config = dict(
    encoder_arch='vit',
    model='segmentation model',
    dataset='dashed paths with two dots that lie on the same path or on different ones',
    train_examples=147500,
    image_size=48,
    crop_scale_min=1,
    horizontal_flip=True,
    color_jitter=0.1,
    num_classes=4,
    encoder_norm='rmsnorm',
    encoder_norm_position='pre',
    encoder_activation='swiglu',
    encoder_mlp_ratio=4,
    encoder_head_dim=32,
    encoder_fused_qkv=False,
    encoder_bias='none',
    encoder_qk_norm=False,
    encoder_parallel_block=False,
    encoder_inner_norm=False,
    encoder_patch_size=[8, 8],
    encoder_conv_stem=False,
    encoder_layers=14,
    encoder_width=192,
    encoder_positions='learned',
    decoder_norm='batchnorm',
    decoder_activation='silu',
    decoder_widths=[32, 32, 64, 128],
    decoder_blocks_per_level=1,
    decoder_block='bottleneck',
    decoder_attention=False,
    decoder_upsampling='pixel_shuffle',
    label_smoothing=0.05,
    init='orthogonal',
    residual_init='zero_last',
    optimizer='muon',
    muon_scale='match_rms_adamw',
    lr=0.0074,
    momentum=0.95,
    nesterov=True,
    orthogonalizer='polar_express',
    adamw_lr_other_params=0.0017,
    steps=8600,
    batch_size=512,
    epochs=29.9,
    lr_schedule='wsd',
    decay_fraction=0.2,
    final_lr_fraction=0.01,
    warmup_steps=860,
    weight_decay=0.05,
    adamw_weight_decay_other_params=0.05,
)
Rows from block 13 of the encoder, named by matrix and row number. Rows with one number belong to one neuron. Each number is 128 + 32 x the weight over its row's rms, rounded and kept within 0 to 255. All counts start at 0. Numbers have three digits each. After the name is the row's rms in percent of the matrix's.
# gate: MLP gate (encoder.blocks.13.mlp.gate.weight, 768x192), inputs 0-95
# fc1: MLP up (encoder.blocks.13.mlp.fc1.weight, 768x192), inputs 0-95
# fc2: MLP down (encoder.blocks.13.mlp.fc2.weight, 192x768, transposed), outputs 0-95
gate.84 084:184133141098169162099112132156119155088126119168131139160214096129129131163109109093027139141130153127174152139078186137138092119114146161149070180114135131078150108091163168076123104103158130118103107042092134115148186098117065123132102106070169117118091124124069134168104161051169139058
gate.85 005:157139045000140138129117119104127175122156164104136109103164136147168115102119095102137089156153153093132142095103156100181127141105119075156152129188135121122173093110122084140199188101173117182083079133154117081097114108195146115104132146102140142178174114099179118158155145167137099132
gate.86 138:205160128192124160094117153090150128159095113121097129090107186141154144113133202135106125076021184153154103061151163117149192131107082074114131163116102077173157101097080162153090114115113138120178112156113149171220107154127124145135093093118134165126179160097126111148136153107091134093
gate.87 116:190111159128125076106110107094084100202087133167150128119210142113146199175145099105152101163153153111132143132105136099127202175140113091084101103095178115123086133139103040108130172146149209140153101133163111156121092048097116146122074168142148149122145141124137100138156164132081136144
gate.88 113:173093117164153150122171103111123095051140123139138144131166119083126173061118106144106145133115169156133165138153151175146106113159123106129152185145031120113111158161151192121170111123181100106132060108164126157104153094130164108120131135142119127112122108163149127144135102140128096179
gate.89 052:171124106183178192144131171138159155144107134119135162156132098139149113116167128128135115179119076169184156092116173115150106096167165058165170173151119109153131096119114158122084144181161061110075111120101141154172097130144131088073115115138103115098116164151161128150152105137098118089
gate.90 153:117096116091111136173128103089153124119119120076117115084140116132144083158174129090113168112135136099133180114096121062094141098181122136106120074131094100139131103057136101119130129112141108074157132125120165099151107173155138093121102134114101195119145143158153146108126150139114155148
gate.91 159:150091069099159213121113079140179175107179116152076117142109122110102111114161047138074129106098155137141107154097126177145084115139122141178151180135154074152144094183121132153120124112102180073135157172156095128116156107113153099143147128146119118124116060144113146111128118130083158105
gate.92 148:136138145150129174164104103105121079106078127134180171108126111109131131106170095148070106179049114121133123155098140204138177172172139155139158133123145124130199052190116141160131129120115111100113151134120175197155228086159080146098153187125076140155087149124157110159149114129117151103
gate.93 007:139133116059106147111080147125143159083093068056103147119106134132127168097153115112110050131160087124167147108066102161068149149125101125150147142144109126179128116136097108154099153146211091159095113114181157156157162124062156152144118186120132110145114110136184146187157133085112111109
gate.94 113:174154134154114097145082123114172081159114127176152129128056110134129128098116096081122111080157103123070182156133143126153155108116129042135104067135146138116130096121128053180101081110053172097136148164045135098145150129125160108146170184155106146136113090147128112106086142109085089131
gate.95 180:066104166170152203125124085145104123155157106082129107121104055184120157056179101092132045116068078117147173159139065145130133128134203103188084104058100121137147137148075165155132121133160138125113120100123146186083160138115110124163140108094116143162082124062210133134097120108101174140
gate.96 133:161100199101106164127086167144140092167114121104098140174053109157142098106118155097226051151099202136163179129095106131130088150152100178080135197160099118098156158119124090116151144067097149175124103178120122114135163100150169107122167108130048109099175156088148099166116176094174164143
gate.97 126:151130138134174120149112119152158155101153139125201138171090155075143146093088148125086157081117180120151184143157129068168054077107135086112108142117096099183124114168031139124156194192174120091158035118082153134113175128116123141124120146121145160153169126177151162079094142158101128132
gate.98 119:124122142123137164125117153142118205190100134141131124097126180144134170140131080103131108133157144118095175112135145067173140181108157050072113155118117105071135159140138134129090107157105135152133110076084145100074111099142146101125111092145099174115136112100175073138137128159103151130
gate.99 006:135187098085183087115136158104119101118146122126092107159136134080138085120104160122110148121089073104087152113137124142164121093155165149099186136124178160182103056128132122222120085104158197164067140119110138158097115152128150093109095134077136160087170172119117117120088087213069121118
gate.100 106:163117064082098082214050154162163128082097115063117135133094126127129134102128088123099121114069121086173140162179163092114092125176087088200084123087081130127243127150086140161162183140127126158157141114117094072127136123159123120095160157132153149147101179157102120210127130118136124136
gate.101 148:144112135120154110094090126098154138192121135133208116161141138107129112146168103105169074080125111120151190171119130159151109130163136065096133133145132106137129178134189105079098088169163152151108097129141165186153125057137126143111105107131125174149104072096072131159130156124103159083
gate.102 074:119071102142177072046147085105116122116113086124164151129157182163109100104182095149135147130166131063152141118104161155078136188100134148138129063095138070119168152093130138155102053098168110121150094198090093103221139133118177096111156188089172129167119122098104109083185137128180184151
gate.103 115:114177162135154134133156207140142117145134138152161091118184171168141106121134147149072125145107103139075136100117179194051146136171101151131114147197129139148124122115075114113145089179127109148143119163124142175112144123141103098138106112138153079096084141144069137100058171154160092142
gate.105 137:090132125054114130120119145099182187151109122199117108086153144105116145123213139118135139072145135173069123106099126131118133142166143133091147171124185149130182074110168145083132171130138074132171160129179153159116122110173043133140144121099121152108105122184134169078172111122138110144
gate.106 037:101059133236152117097046179152180154125163152122134078194173104158115160088125149189168105095121163097064192087101132132079082161164145119125181166067096149154113125128068143163120111143160094081097068172131081129130129134192091091135182115156148120109144120173179120105097120166082157161
gate.107 106:099166126115110157130146084163154139106199119139165139135181138154125137110146164193130116157110132168111145125133131164158090125124087196141178112095091120092135147129101079111142151125160088101097117110061164146114159179123086169055111109177113156178095127046167113152166179150124050164
gate.108 106:192116135169066119158164151169144131081185146142116106224142133118160163149174132151142084105116186144161140130141091088133155158141145059142175118146112115154172102096077112187128163145113112108160082167145054128136153193104077089194117117165103124114133117125128083156129074166137103173
gate.109 113:129086143168116144129157094112149139165151126144167157084137151171180120162178216076175115126150153184133129137135131218131101110160162109067083144133171123125121104156115138128163163095087145126137108120078024088075151085142143130145125097075117099051117129058106159162156095119111164102
gate.110 067:119154142162148142097178149078141121145121142166121095163100097136103094082167126102142115136154157092087121164103124115123127090120133145156159124086162069110145161139106123120102186187114117199121123176127125135125111107161181095202125139155190150138106078105115146087152100100119129133
gate.111 013:081134149167119107118111071119087109189155136172065125111120156121140125108136138134111187140122110120255136103200158127151121085131138105102120144067140107135164101141088113112106129152062194095101119198110119164143185173148107091125171199121140126154126127168112091119101112113137110098
gate.112 125:115204171081162134048164123077030165061129122093110115146101104092092180127116141118097137127130158131162149120107155096123094139158094084144116152149139117103131108130142138123128138091127144072140174097109158080099088194175134135158090121129129150135189127075140117051212140125131116082
gate.113 088:090140114126085129190099112129093120144170141127130175150093153152154146124072114135098163089118138113155156104109104160133146141095094124057141093120154206119099109119173085109177130143102087144173165099156083129127171122112098103120157080169102150106095153173081099137166099189151119074
gate.114 047:144157138142065133160123106110124129156171153109140145122141110131097149181161151109107138156127149191103107142132081132119148183137132064159096106116091139156116156081109097142127123197132148075070112107142193142078117181116077111152094109171094088107125125113255112151153127165086090147
gate.115 150:147125127085045140239117128126136107132166118138147102135153135207094106163151116178110083168113118053134093153139084118159138111152171121172117106139139121146142098132186114064073165099094187120158083162125109154119150094160117117167105086157170124129144152130151129137123100146126062129
gate.117 126:112082121129148095107101108091130188094109125130133136135162141138111226143140141163086124095097055116114194122122138113118179122163112133188166179103088115156143187098116089104152103153097176150159128138107127136116133129184141185147097130095153148090114071095082121098096036160133096133
gate.118 152:125105190121135080122121144125166174127132108064143125098119114195146167165155133135145085117142119106111128164165062187143151184109196114154108088122053105133096164130136110166129085141142168155120120121104118107158131150129106112139086142147113155090160160121175155127101108106126112154
gate.119 191:079146124138137162111145158163121164130112124102079103146109208126172188111099166145134150099142129123100140116118134126116093177102155091094083121169142116174076151110056103208119159132083095153125125158115132100146172161107134145145042086155121123075168124101162165068134048121047130061
gate.120 054:118120156144118134116192153131131114087110255138123183162152150111131116140101133081135173137100113138159112133183082154099130113090093148075113128119137088116130154140097128077167107137096137111165103186087130182094167134126132137092176194140148113133080161097069137080158110097110173162
gate.121 011:155189168151162096175069136167069122124092109137175116105124135155119126083164174103134185182135159091128085125046169115093157142214145099121107140130087143100123154125127081109173123148069153144127148117142124118134107101071097130122131190189186087103144110128046127121100101039146114141
gate.122 117:125083135167116155092181135135107159111192124157155111130100104175089133130080088105147170130097114133160077130059127096124193109079109143127114114123097138115130125083133179138096088127126131112170127199108168151183166115124129108080145080060187109123138121137130103121148102125127121176
gate.123 059:166104130112147127098131147107108122157176147118146056180164127102154150137121170163067137150127105159170149062145149094137107090187159170064109154131119105119160133150130154074137153117150136079106105145071178122092126140134145103156147140079087141118131145093125149095122148150105085145
gate.124 077:115120082139082055132141150145137114131129116125188166106160126164094105156112174189095130089133140082130154114114131112091163075142113117099119069120115156110089121129137132193188221144131166077195167138144109106116168085127107132078080096104113138114132118129155147115100111112136164131
gate.125 069:147099104156136130147130158152125063090136147112189113115135133127047166123115099195158113077098117169091060088134105094137119182117140115122126050098125075155139071125150120132145148097148131114092134122159105104165124117138111132132154093086123190105157135170112156181169138146167090137
gate.126 139:094156187092150092135164174107094092073148099072137117197123139109102108141114108178166111160143177113135178120142068067159128140120169123166115115105128067209208154140148111180103124098086114121113130122102140178143122126105119132133066154058162109142062130090089178139086171095141165113
gate.127 107:157144155110148136143156166118108097119164122119128145117094130122111136174111081162073126047087138203107106143132056189097181128136124148168123141136091096081115105185131121146126126106171091130130132165139146136085136136122127101088140113192067150146124128086123059093123133188113102179
gate.128 063:130162137155144112161142121215135181057100156078139113102137132139084132134138143144137118069128193089141222154162087134123171116120128145149189192138106122105094139137087092159098134140170093115144111186173105211138134147239150091088153163130136123134097141134123089110103125126070136176
fc1.84 088:135138121089167182122123126148126176087112110192118159164189110111138138134139137129056128133169158120156156152101163101160149150115134150171093167112137153117145136085156167109113084096162108138068135019101144165136201127120056132097157104080120116085076135117090124173103155070180157117
fc1.85 006:153152101055125095150076122077109129095094152130129127116130127143118090073139094139123082107151124128106158109074148072181189156103115117156129080161155101088175042089116097159200192090142084159086098127148153130069087087163169119094159101121138132154118077158153109146178110130120148088
fc1.86 135:130101096160107106116115130159148095179083111106079191133114139129173098091183166081168127061068104078153156138063166028127144143121112086068075080150085108132154124176119109107138129142134144128074163096115130091143171116100118122128167176169170141171137133106081123108169137114120109145
fc1.87 113:109199131094117144155124099128125146094200109125093148180051091126142070129104100083138215122119133176155125099130103160136088075141159107183149130129124138186149148119163158127133142096139074130118162116084175101086162148162166092206137118203106060122069118148111168126127104157153128127
fc1.88 125:153069129186140159138169122104137135127116112147156129125138127093135128109153080114118161165131112095110212134134123197123114087184166145107125163150061185081110157099174186114121099107130098092171124082172114124087164136165122123082159156149050061104093129125148168191111115099127110152
fc1.89 057:081146152089092130148138104103155106120165131101128136087120119124127115092087098120115181070159170121069111157115098156102092141122137118089132096076114140119132172113161059109137164120105201131198152161142082109113192134119134170177108140110146110126132072119108160155086181084111157137
fc1.90 144:134152091145062110131085087151128132029156123163102168148086097137172181168058096143106100144132106164136137109132155093158083146163044080182210166126116092106186143228126121159125155131135121087134137168067115167108126073183188076144156147131179093095098143126080160105127059096169124087
fc1.91 167:139139130122204113161083107179058136179097128120090115085120161141156107137144088124099081192098144124130147129116163107117090116118112091174129152105157121182121087109174115116121106109119160119163103155103131129152174103116150060154119124132148138117121111206119119138079077089098151079
fc1.92 156:078123150124152116133150105114134089137104129072142127124112146119105141154106073119129151112162117184134144166109125164120116119122092084153119138134156153122130111117139221073145168102137137078141113095169168101121130141122096201164149164087064167111112148100099116170120121110084131180
fc1.93 013:115120147184154110131193111124125085154150168178119115120172142106151094189095147132126191104090158108104106110217124097202107081136158151122107129115147148075128158140140153093159103093059166118148157154076110126096105152201111102113139079153130176111167153111088101045099148188149133156
fc1.94 114:120175090108125161142124092102098169133140132191180145149102088100091137162059119152102162100179164133119136156179185126158166148142086109123156104125131090100177076197162084151120042102108144103128116162088135125142089103179130130115146116115086105145084110129106151148109145123179080040
fc1.95 203:092151083096094175240082081099062104109150108099169111105107128154148083144146161181090100144119183128140112095139162113108146100100118133171104133130094088157085176133141134134124137114089110137176186135092119098134142133088109142135084089099133125109162093145142087182043118145112108189
fc1.96 142:098188112100133180144125086094165111153119121075120093186111076121125089065073174143142132139120111190190110155128168143132203174063128121181106155150173143064116150173144145139156159107111113157188164154088117130130191127119088153113094114075120148129125143083100123170143085119204119144
fc1.97 118:107136126149093155072140109083129150214138126097141165098136103127154139127126107131157130089087116097189155083067135114151163101120170090067105116183149101066147146141104107157107138077126176208135121197111145140136138124156165207107042134126149108103212100180092123142145128123145139195
fc1.98 123:116082165133118142094136196105139152158087133111112090127096134133190125086072143058118110151186134117094130125070148126146143168126146084099141168137155104114164181185116133203108146176132151154102081112090161144130099108164122117112117066140112167108144102161185139117178107145121139104
fc1.99 011:135101156185079181132110085150132141148106103147160164100139122160114151154146100137120101105154179130162090157120138097066144166125101120158087112114068117070143193128108129049115158152055074073178100140112127091158159087115132180131170114176137099154094112132126130112149133038172149147
fc1.100 113:148137129166086117067138108052098134102091148186123137087115138161105100150150142138179139150147114181123119146099111165107110091116181136125125130197167142166104149128102113117092110185142116178035106088146119167200086100109122165135140078095113076086197082171182101110082118187110181078
fc1.101 149:111159078128154186067111131186105171165119145175127076178090180093132138111075133143132130157113171112128116104124164171137104167138112192151191075170085089175147103134108127128129197116108090147059147117158160104122178183093074153160142162184112161106158054121144147080150076090108153123
fc1.102 079:137179157095084167226128165145141148139136180133086136110096048065150147167097134113111108125082132180114105123169119103163097084157132123130113183163108199116059105174109074136139191141114138112099169079164138130062105145123091151130079056179082154106137131138176161181088123154094086098
fc1.103 109:132183160149166131148138194149114147135144141188128083098172146164135113145129139169074131146097090099086108115085190151017141149163104150130105160190119116138107124106077118137156102182131114167121139147124135173130138109139082097125117108160159107072107136136092121111071150143151081179
fc1.105 139:212102102130176131132187122180158139172099140129144122128098162128150135170106124126120116145078191108101157091149134132109151139163055153087164159136123166100148143096143136113056049089119147109103140094131121112159151111167161083144099116070115138104162123121137131161134144120149181145
fc1.106 029:128080175211097099089095151212158154161164148148119108188166092191079159107152082136147120120143133088153170113147115105071132122148150145112161117086118149118128166153048149209173104144122073058101064189123101107138149111185139147096157109162136075156112138120118127051129124099087102112
fc1.107 118:072141141155104146121166101161149176064205113172130139134168117119120157101188170161139156168109116179097169141111126142168093157142120157139155126125101155114135163137113119161106146112180124174106124074073170116124142178108121170062141113165086130133112121083114104149140184142112103116
fc1.108 101:183131137118181189172161175137116089122107129114100108118186101161159158111209162131123137155090101139152157178152050167141102123109157144099118107116119108091199112154099114163174153114151099111068103181145143110155193187156090140102103087122171166086098108134180110157107103194171150115
fc1.109 110:144166097160134164134109094149144120119098132143124161185099093129153099134093077110117118142071182114138126139112212109186136111092103140111160139145116103169182151166104110084091115145213162099129081135192179111132057146120103071151162133133145174174174155154090167178138082109151096167
fc1.110 071:166139098068134103175150079203101117129121122101160123162142175108127092158084130157090145130057137127151129119121127077158145166106174154158071135190119150140110130142150136116147110117131111056081166091109166074130179132096068146060114060143098109115173117109161178158154162140128122096
fc1.111 009:207101109094129139137133158116142162110083180095167122150139150092136144146116127075189051123147149130000122178068105147076151121080100146138124095207108183140139123103154180137128090143127108151152124072175184092111104092123113094121093056095139123103136147133163126148121140137152109124
fc1.112 130:149046076158073136167127164148169075151132134131134166129123140153128056119134143123145093145107164102122085174135095155150139100138176166138131126132127167124130198157095123133128136188127111180144089133159086130089156098116113137058168134103113086122046149157117130188052143147161159166
fc1.113 088:147103171132117107099149153123159117114077097104155069108133104094130127122168095126147120140137077135110061151159171083125131122170181138208108160119146056104165152155095174136060145149169161151102143174114161143167109128146159180139109165095155108122185118077164159109083137068095156158
fc1.114 046:127109125099139126112128156157152117103116124135147136126144113111134082091115081131168111105112089030152148124115153133147096089135136133119129145150150103124113096206154139140118142058120120170176112159103115114182111064127175140108150164090161185121165134137043129079080152101176166078
fc1.115 142:104159109141101194182151143137059118111057129135108132153124150045117136111117153155195120127115135147125114130120144073130108091160113122119120155130079110178182121102104181144146113163099103110045151117127125098113084140056134096135117103082067114115143135103128108156104124164077197112
fc1.117 130:194069114142149145091120123157110114142223119144077158075126102135145088115137112119143156162172144113119065157121107123073053167151157139075148106141133194115096093108102177127127117148167131123128126105147107137123183170117055124124236134100170083105113142110156162127148201101145089092
fc1.118 155:149139145066106202098164154142086103109097129162085085182119155080112160084104081124110135145136210113107190102060124106135111088144165164168094160123185105150138162134150168100167133116133128116167106142122128064095149154177177149154135125135119105166150118095093083148119140121137154096
fc1.119 212:101093057114188130099103134218145187185098125199095078155133160080151148130094123098098166146157100133104118087094100145116099156108162109135145144128122124179070110126075121102145141132059120134071166159162162098139175102157090141124113133119086111115152107161118167107128137122050157097
fc1.120 051:142138094124126165107053127111128117126161000138116101096113122155079169127131129141129099139109129121102133147076164097132145139173157107195133115168119163166090075074152123136104142134132086140095127111121097079178107122146085114136071097098091155132174113175166132155107137137120066131
fc1.121 005:118110165180107115173145136064121174122113166078132110100143144177159149096069150076076143127130045142160120152176098147122130135108153117131106161085096182092092162146103152126111107148138113122171097164104139092160123091139172148104142117166105109165124126081064084141124159022123184178
fc1.122 107:106099121190110077138126100097133128101167120116103150080174126160126152111204178195157138146104081153093168144165131152187092078129180076095146082100129125155145114119098112119102146164130175164071066143122156123128062187118150175070179123127141099115121142112109117143116130134191176098
fc1.123 048:127162081111131116126110085110160109121102107145133147079071104107077135092089118090186106117130075092115116141093142147132106131047131065147132109104159166165120106110127075154084118126100153135168119119147102127141094143149131175119110133161144126111089086141148126148124092135143160106
fc1.124 076:125133099160097050146139151136112120140118121145171166087180151176115084142109173200101117109154121114135165123118096144104160098175088125103114093130083163121067095135134143173170176138116131087190153095155140116094142111125126149076114114103116131118143121162154143115105119107137152141
fc1.125 069:064175140101128134099112126093119157146123123120088148133131123110154088121119152077076161153123127061134177173126119183109123100155111166129155180172156179114124188118138134105131112183135137163117155133094168110133147139149158115099096166188124097116071132091108115061084133119107150106
fc1.126 135:094121123106159125108168161103099084131091099163114148192150131162144113146111138208134115146157161149134111137080095127129139163106162122173152102139074122185184143131119145151083073134095128157077176138088153141105137131070150057134111175117181088132096103092074183055188169116134175113
fc1.127 104:154157206061161127094182175117139117119204108152168112092120137088111134117145091183124153110108146156081169148147064188111221119119125141196124105126142117122193134158138135143140149131146123134139118161153139113125146142129118121146109126203101102150105137159105079092098178170112082161
fc1.128 060:116098099095094128115129145049103045172180112176094130155130138111176131145111117106135130189135077167115030089103162100179099147113133129110084058121160143164156131130169180105164122115089172139133146095082159050120101094033093171170113113141126131138163131122137150139154105140163124079
fc2.84 091:117115139114189051151137082113129076128158115078121204138040078130070065118151131112139088114183163138078149136141046131081170115104127118108154118092166112120152142154064146164079154138122121151117124096115124150186100134119035126123140101120146155113171106143134125124106097119113097131
fc2.85 006:157112096057157118155126094121102149112125152113183122076106124178148100114171108115112095124143153102121142127060159084102135119088125092150146126173141120120174086109122071096145186082119126175108141090133104136050127103141168148104118097129133177177144104091172094139140113175133119124
fc2.86 116:082131080096124097104135126138199051115113203096132113101136113120194132092139119135142148112161078176121110160147137114141135155105126221063152148170146148082140141157113140137128170115125137094122182168124179104115123170105109157111126169086123154123131102165129165165158109120154174134
fc2.87 120:140125131100174113096062188125114094128132040129115129121099131171150153134136122120122107149105144072156111153135122139132129144147124084084096132177152150112157047107053087110129146074119109137156054207155125197097083099156095108137069135157143168094102125075189113098178142141154165085
fc2.88 123:150200121091066163119130112172169113152156188135154150167168124077065112111107088137055162133120113123151116106148108130057192145131139105160121095134161086106140165166205141059130084129150070113131159152136173112167140103107123155104112120136143143131120105146089157090085106110117165114
fc2.89 054:168128148185151214142152204141157163093137157200113133074128171107110207088167094085123123129039144110165159120114139151110124154158160139098140140157134137116058122161150120159112119078107148155103044141124118154067122133106102106169179167150152166074127156107127136188144046125098121128
fc2.90 135:118181093119136084140099104151094142121149066138105137157078105221067120065123129144116148139172180086093129172139130091085076070126100184114192087131111118116092142100136072053101078083113128139138103115122078153105143130105121095155145122118164098160155120143098147113171127152131192096
fc2.91 126:145177175143095129155122169111127134072102161124094114099099093165161131123074191147130087158064127108149177123164165095119172125162099172120185096146131089157163144118105110155169125137130093159083135155123139103095092175154056113131150165119132150144086153159151142160135136139142167145
fc2.92 157:135179144119121156127101116129111105148134132164129138170178109098126147080117129138074111115179134076172111124123139098142149129166098139144148072175043084153176140113166140103144100146124099128077121190074128135090126144170101100131152115175161109166152112151161200086138132099124089098
fc2.93 013:127106138159156098147164098144139067140155053168112105152178105118140094185098160135150172126117134100100125091145116124142096077132175162113089122116119159029151163129124160110157109135077153087145148150096070156126089156162132103123160060174114186115196115087108119048090133166120118142
fc2.94 099:128135104130122167193101106119053148159137091146141121108085126121050188113131135110106149158075141109143131132126145115128137134137094104088162069077089165110142095148124172090108122070155079139093034133184125098087120104136108111104073103106093112061079133147149133096119125126094120153
fc2.95 204:169148122129093079081152171144159218115121154184078160180156112067113107123127108116129196118183109120111104165147139103128087157130110115111151156114202155117131123092120163121128133148152158155087092140186124144113112163156144153129155114121152147148173168197102172089217102121087071100
fc2.96 129:123134100147109124161059119144057128089160118100134124109157171104077129194141080111092175101145121103107114116116080134059090117173108113133159118083133084126129096145050161147125056095148161101155148100147140110175084114156101118157083170152146159152048085114139101062143138094076145112
fc2.97 114:152137144122127110113134105179118103137113071108165092119133076165143090100091149124177179092113164109124127121136200147151166158115120119078086074113154106142189152063143163182143087173155134109079120132055130184138141109084138160050151165086194137135179116092148145151114151116145093117
fc2.98 148:105109105107121144117158110194101092170139186111091159113082139100174144183117195151123068150106100157163110120109137055143080122165107151155145044133084153146062104134085044082162115124122127108079109085128146113137082145144127161140110121139072109152143129186136166161159101161139134117
fc2.99 011:105107181139091158115115125187145142162117086127169141086124120136117145154131102133127115115126146136085086168098114096138140137134077108163093126122057089076159173122119136096092180147087084105160107163119137112120170087139138214129147114182121119151090125135109136110183158055194147143
fc2.100 111:121168138114154100067113099101175103074125151142156090113174106118143157180142139062149143139097103195128129140156106139126128149094111119161131179154108151111155141117134147079123113136118107088090115127156133128151099183114103150090089119115086160118106106112114080138097182125160127143
fc2.101 133:138145135151101059201140136152108129100139081126163147092166132169166054132143172162108131171162119108120171050154129120164162122138047156121222113118111121151119151170125209149151078112140112090146143157132130076127100167135078129119146105179144147105144171134199117147111145160135096112
fc2.102 081:122086062139175124107120169085077106152086013094219152116127163166087126106114143108110152099100079096104103165106129112125177095144155156105089139134114055111077159118127136108116136078071149134133109156134179138134122079120148126126131080112128105162152106101128156098152098145085119126
fc2.103 149:131168151079146126083153114135136147067101132120085209152092080123106110110138098097166182114100141117149139112153081133166069094078089135146181122087145129128142157124157147107096159111129144137118119109144156118178133124108085191121120129079143136122151164121166121190139129148083169198
fc2.105 118:153140162147158122078104117129143104089131112134158175104084107113126172114103119120136120160107086200177133068080146131118150079102208095178101074108143146142133122113128135080123166117043148095094099149063112067153069170168151109086177147142163121128121176101091122121190124109155119142
fc2.106 045:126154183064093094148180067101104092089103141127121152070034142127166137137116084073132107149172086121131108130150123119148093146110113159173091077175143126104181121153107147110169199074121168157161165154164169144135111135081182141184038130164135149151115131127079126112147185112144134130
fc2.107 131:128063138144084153123128130092001116183052227137139155114086114180172108123154083110083128135086145100171135150138112172103132147121167084099097120168160101195172148144112165114138104150133088120087160109188163102145126139094141082176116147101155152112108100162099123164108160147120119109
fc2.108 103:117144061120103128136140085139119085126107108128060084123144111106110116147129118130186134115087128142152096081121100125152102187090103136125084149116146071117181101126143150085106137134133081126162137123110157116143188077160149104116090154096163149115053121067122117157037083141115159112
fc2.109 099:116175120095125086159148153110156124175130080155121159151099160076139134081116167128108134110165153095113102141158162094156154132149112154118146139165093110090113137153187106101137168070126055094096139120136130130052174144181052098131094171080128112145156158118122169159154170134166126103
fc2.110 066:095099128115121092108120127181140112111087126132126111190100147111079149149129171129148162101062135210141153173156142149123095098063117119143096120059163145128140043132112114093122132124132138183113100179094144137125120154108123108133182115052106159122056147141094129066132119145077191120
fc2.111 013:202098111103125142151125174153161157131061106069207161191136141101124145142127103134131102138113168113086134163113105124104158145109120127118121100189100149138132180126153192148170128102211085167144130055108135062149132043070156095123078129140146131121143174128144145104140141089127141155
fc2.112 136:124116128128102156194110177134103050077160006106178109125111126093118152148167228125139189132128132163164057076169109145129168132170084093101178096160098057072146098142143172137126157146156131087086083149161143155136125155191106085133147119159132097114118162105144107136129130123197089136
fc2.113 110:088128135143082118123142128131130119162201123111118149132119120135123125099129122115118141110108158145111108139104140150128172120144100093104166101141119170127155165137172149140153145119113139111146139117199069161129171087097088132148151117184092052162099066169130093087120088104174151135
fc2.114 040:149090144119150123118133143097149125125151062127129136106067158113085206081096132164137139145136152111113132105141124174130125077128146100061149203176135118198097115117131127154071068140112148123188118142171128136192148112102163166159180093111100138122141133099127084132174104153139149101
fc2.115 156:092089123158139135195113143088080141093147167121181118091118167160155146161147149158105161149094138150105107132105105134115167080119068168173126141158126101143150139139114136110125155163093118106116161134108169094154173142117132097159155071141153103158108124136106065088140183093151097167
fc2.117 120:115097118100191064060123134127096144149120094133111162112152149068164136147152136145215160161101130134142128116132116107103086145108173102105086184118111140124148106134127124126139172131111174102109167116131169176109110143109090113102132101204113076128108171131096068094062175122113084197
fc2.118 146:137124135110000123152139121103108111099153053153146172148132087077120092140119138126093155086114152123118154100139091137168122118119094120109203165152150130109182145151143132147161162132143111118056115110118168132130117162127095121191145128115100146163086147114162078166122072142183034157
fc2.119 192:178132189159097070160122152074141071115121183090172196085164091179086120122117159106145104098142116096125106181137107178112162104167084115135075133086141127071183133125163091128140055124158145119133100134146136116144090114152097115163143172123151152170067174118113077136104127118184109175
fc2.120 071:101145101144120074134156119121139108125145000176125158153108138131139098160136144126156115066141126167153115096102141135127071108094090159101165154146125104136157155122073117132129108144112135118150089151122154135141103147120140157099151111174115096086117099091102089100087104118089140140
fc2.121 011:123064135145105136074149097078193123110169116115067128132143087102133137127103097148124047073120066128162156141156084135151100107038148181095169159112147095147157120134103157162063148104184111117175083126123129160120147131135185110153142077102060162142105148121151100130148139183145125108
fc2.122 104:138160145107150161139104116200104124124138199164124122150135133164122188122066118166118140173136113129102053141129169096090131081120126084155126124137140158115101190177134112095255145109112123135169141133138153114116175124160056102105115132104117074204096096113083151178073165080158110135
fc2.123 055:179091147121133107087160187086124145125155153202189059117172100131211170126120134169166126117141110150174098089151127103121159110130170161098078169154164100143173080163214146205110076121096120097091161090040164088100072154131148148150185153093122103153134121103166134141188101172098122159
fc2.124 090:112156096073129150081196072096130122139102197160028172158094148111191178112103137138146122217131110143156113107162098162154113168131158104192111165085087083108138133149161128111085076071173141103119127116130117133133052140138141096141153137127099107106080114122137143122094166161118127116
fc2.125 064:111105143154161071168124091116151105114121063087127101098083132138101102119137067158161112126158112042101134121130158129099080143188111119157105090054108095117149144155145154093100136109115125069110104134112137121090144142076090129192126125172154087142161097157129191135116141170154132160
fc2.126 108:146119156171137093143142104123111129061162198129180140095082174169130112128104157157144042121132126140134078059139141131158127100099096160120117121148136125108095150078070169143113056108173105063125169137142138110045148128148127144094131109156149165120211155176120173117156124149140094079
fc2.127 107:129146084169111145160135093139147164119139197140149087142081133103152125131104149091105127106091115094150093134126122108145060092130102066142144082130154099201123106095115161067093059155087120091044126108135184087133136139126147078172125180101187126105120115105145116162110138097166148113
fc2.128 110:168143109187172131137149130185163177068107038126140129117114105099053138130174163161120077085096131103144183198154111132104114133122122139101173155111135136128086142117117073151107158114156097153136096134143082164116093153221125107111170164145157143113083102134120102163110121137072154173